Weights of a small image classifier.
Model: 7.59M parameters, 24-pixel images, arch mlp_mixer, norm layernorm, activation swiglu, patch size [2, 2], layers 8, width 384.
Rows from block 5 of a small image classifier, named by matrix and row number. Rows with one number belong to one neuron. Each number is 128 + 24 x the weight over its row's rms, rounded and kept within 0 to 255. All counts start at 0. Numbers have three digits each.
Before each neuron's rows are labels from the 100 images, of 14976, where the neuron reaches its largest size: "colour at peak" is the nearest of a few named colours to the mean colour under the peak. Only what is clearly more common there than usual is listed. The data: scattered letters and digits in many colours. In brackets: how many of the 100.
# gate: MLP gate (model.blocks.5.mlp.gate.weight, 768x384), inputs 55-109
# fc1: MLP up (model.blocks.5.mlp.fc1.weight, 768x384), inputs 55-109
# fc2: MLP down (model.blocks.5.mlp.fc2.weight, 384x768, transposed), outputs 55-109

colour at peak: black (65)
gate.494:150113146144119137129103074092163153105148136102137150141117135123139142140127123126133132187095135099115146099134167081079100098102132108147107125129167160123125102
fc1.494:128106150105143152109136128094161143112134187151145174142126115115150145093095111142158139106134110127118134090091148095091077070114121135118130135122148142127149121
fc2.494:094121099137131129100096150137132162142150128086106136133171154165118151151129120135147135108120124126121138120142099133083145139142121118170178123130118164147114101

colour at peak: black (66)
gate.400:139160151135099108126113069152152170108149126123117131151117126116128160122124106143125131143132112142145185140159117133094157103166117163151105095111110134139115107
fc1.400:137149095111113135170121086109101108176130084109130132134068107130138170122105150141154108147155134124121122122081164077093143173116132154130183138100161120117158143
fc2.400:115157104149129153093119113144167108137078119105143144156129132112119123134112119185172155132152135175131115159121130093113077144149106132118132164121132131144098182

colour at peak: white (52)
gate.6:108145114183117133118161136156115101100142170148122145124164116111144151170101125133121134149147102147120156148146138065134130121138102131093142108145103081113137099
fc1.6:125123136114094103147088109119111105119128117137139097174160137114143110152118111095080128132128145120158088109143148148155071116098126170124094072131119107106100153
fc2.6:130108121165155149139138138102142157100118116147150140131125105135176104111112072158153129142127141112136125094113110134136091104136085114157115137154137121141084118

colour at peak: white (52)
gate.370:178132118117099099124091128129133133110137112135145118151129101138115117100145089102145111118137154109154117142104143107166145127132089145127146156132131107099131103
fc1.370:164141104148085107120149152116102132121142144123150116145144126132133136129155094129141165161142157085142163129134120128108114117148099108179096112152137116137134126
fc2.370:109136103149125133159134097102129159120108131114138120145116157155106104095112100090117116136121122138125091151150161125153159114100097124139161112107124128124184116

colour at peak: black (62)
gate.530:114092129121141152137125149156128118133149151110121155123120129114120136132143145115097114116113121128134045138166175094153125128152120081152122113160121126129113102
fc1.530:153137069114173083123131069203136088131142152136143149126101149151141134152141144148105161147119120150125091137146111124088188135091115097145141107164085137082101140
fc2.530:102139089127122096150088132094098122152119100109106128086093165087108119115135119116123129134153192146143161133133126127132119139118084122118157145124164134112143114

colour at peak: black (61)
gate.196:085085068140117128153129078145083108139114156110112126123132125161097111136122125133103132094108054162083139129129092166133155195140179169122141093163142104092139172
fc1.196:112133091067148157170129138136110140102121115129130125105172161115156100147115108153125140145123118150107122153117131134116132161156159160147082130155129138143139146
fc2.196:119149105135103125135084134126162116167136143183135088152126148132130120128117102111082070087121101151163141140118133144096106115073107093106118122061159112144137117

colour at peak: black (65)
gate.155:123113136098143128146134105173116163181071144135104143134101200130128142132148113122104144109115098150124141131130146163101096142123120112162091093105129127117148141
fc1.155:131129138099101170135150152140164176112112096131158107136070173148134094114134122157124099143122123098150125178171165145098138102180111112136133120142102103108152128
fc2.155:145102157149149166088125123124115140109111151161162132131098148153102127143133106158145132082123145143100101097105132137105146090111165129107114133148120091108097143

colour at peak: black (64)
gate.53:187143113112071145110124124142108109163163094173088080116142143141158127113146182156113126109102147126094120128123108166127142113100163130093102095078140132116121125
fc1.53:158133192077117115099097116095167160077154128146077110163128160111168142119119131152137112157134115133169166086107102119138159138123117109128107159111134167108125149
fc2.53:088099155134121097106095158117089151123149126113119107162103121122153148090114154133096124150137169144108099123172149165143165105138101101095134087131079069134151118

colour at peak: black (62)
gate.207:165102087144091122077108171149138119104140098143139140103105109074148123143114110124177099114190146131125119129143090104109091168143116110160143111121119128151111099
fc1.207:124124175106141137128138117136122130119130178095107128118137146147099149133137130098095120165138144136116123082146176148114122104136143124120136153134133137156150191
fc2.207:138129086163097083118077118109123138102139149144112105134108104119110121178143109146151150136146137108152125082145115112134130127135164129147143118132103136087094220

colour at peak: pink (41)
gate.143:134139136119111114127124167132137122143075167091071170136154117139123135057126093133133125157169104117147112126140154117128072134131106122153099106152100144134136139
fc1.143:154168116127163101168120107111081091093121099131131102088141113117088134152114107130145109093112109124161104148128137151081132134115151129103184132163125140177128124
fc2.143:122150106115139136126083152118151140160128078121088113168140069094126124120080114112138161107183130137156106153121102090141131132091112120166113133122128100112162128

colour at peak: black (60)
gate.69:138153128134096104154153148106121143139151093143116112142156137125140169113094142088139095156145159130137095132086157118101098115120124124141130141148158100130148136
fc1.69:085096141131115140128103125121106111121175166109143132086151120121145166135078163117156110159107105116156112135120147148123120138132118109125085141160141120127113126
fc2.69:134093119158091153120148147108123106114082138100147138133150159126157122110116151116137117132094170141153128139121092120123116142131137129107105095128105134143115129

colour at peak: black (73)
gate.449:138123133137079145112127154119166110144117128101090142134110125134173122132121126115112159141108114124094109143111097157104059128122099093151124172134113132112101120
fc1.449:151161125139139137135136136159083124140110125111149121092132110117127135124162111111171153092133107129142144112127085115174170100126142133157106110103129119119142141
fc2.449:132099140154102099112147134120156114126155164136095121158077115111119135146150146126119163140117130117086085111141161159167091133140139105135120117161110121130095145

colour at peak: white (53)
gate.136:116155128176160155136128146126154130152072147126179134126131110149096125074121100116156159098163093162105168138146147139131128156153150154125123141149164119107147125
fc1.136:126126104109145092105128085141089162122125148098094149112119131092156120178131160144094161112092111148101099071141087142113170093109114085125136148154123169154115148
fc2.136:128155135150109165145115099131154109089140130126143140104118123106150086123115142150155168134128113113119109114108111156154157126142123132152126131128130127119148181

colour at peak: black (60)
gate.162:106178137148117175141136095143080142159160090121136078143177132168128113133145096092155126140144108115148105144174191126134090129120175131129100091112125110120128140
fc1.162:157139153142145114113139140100099161115139099164114152100138185090151126145177116106168143082120137126147120132106092164176147152126122127133141104116088139096132108
fc2.162:102181113154124165150150134112151086125128119139121156112155147181173100143112106107140156143174129078136150094131118152086113126143152130129138167129108138159146160

colour at peak: black (64)
gate.165:184114163167174174161156097124116126122149129155153112130120147116106148128114121133146087096123125150130142123108154148130108131179116117163113147060066147118142125
fc1.165:051123151107111139081174120142151154132114132159144108163113125133153125171139122089129135108121110154161135147154115152113157160124135125071141144142130119117143149
fc2.165:087100141161126142142148098099106135135156134119142130133126081105127124116112098149167124138120110152151159165145113124112134145149133176130110106118133117167120087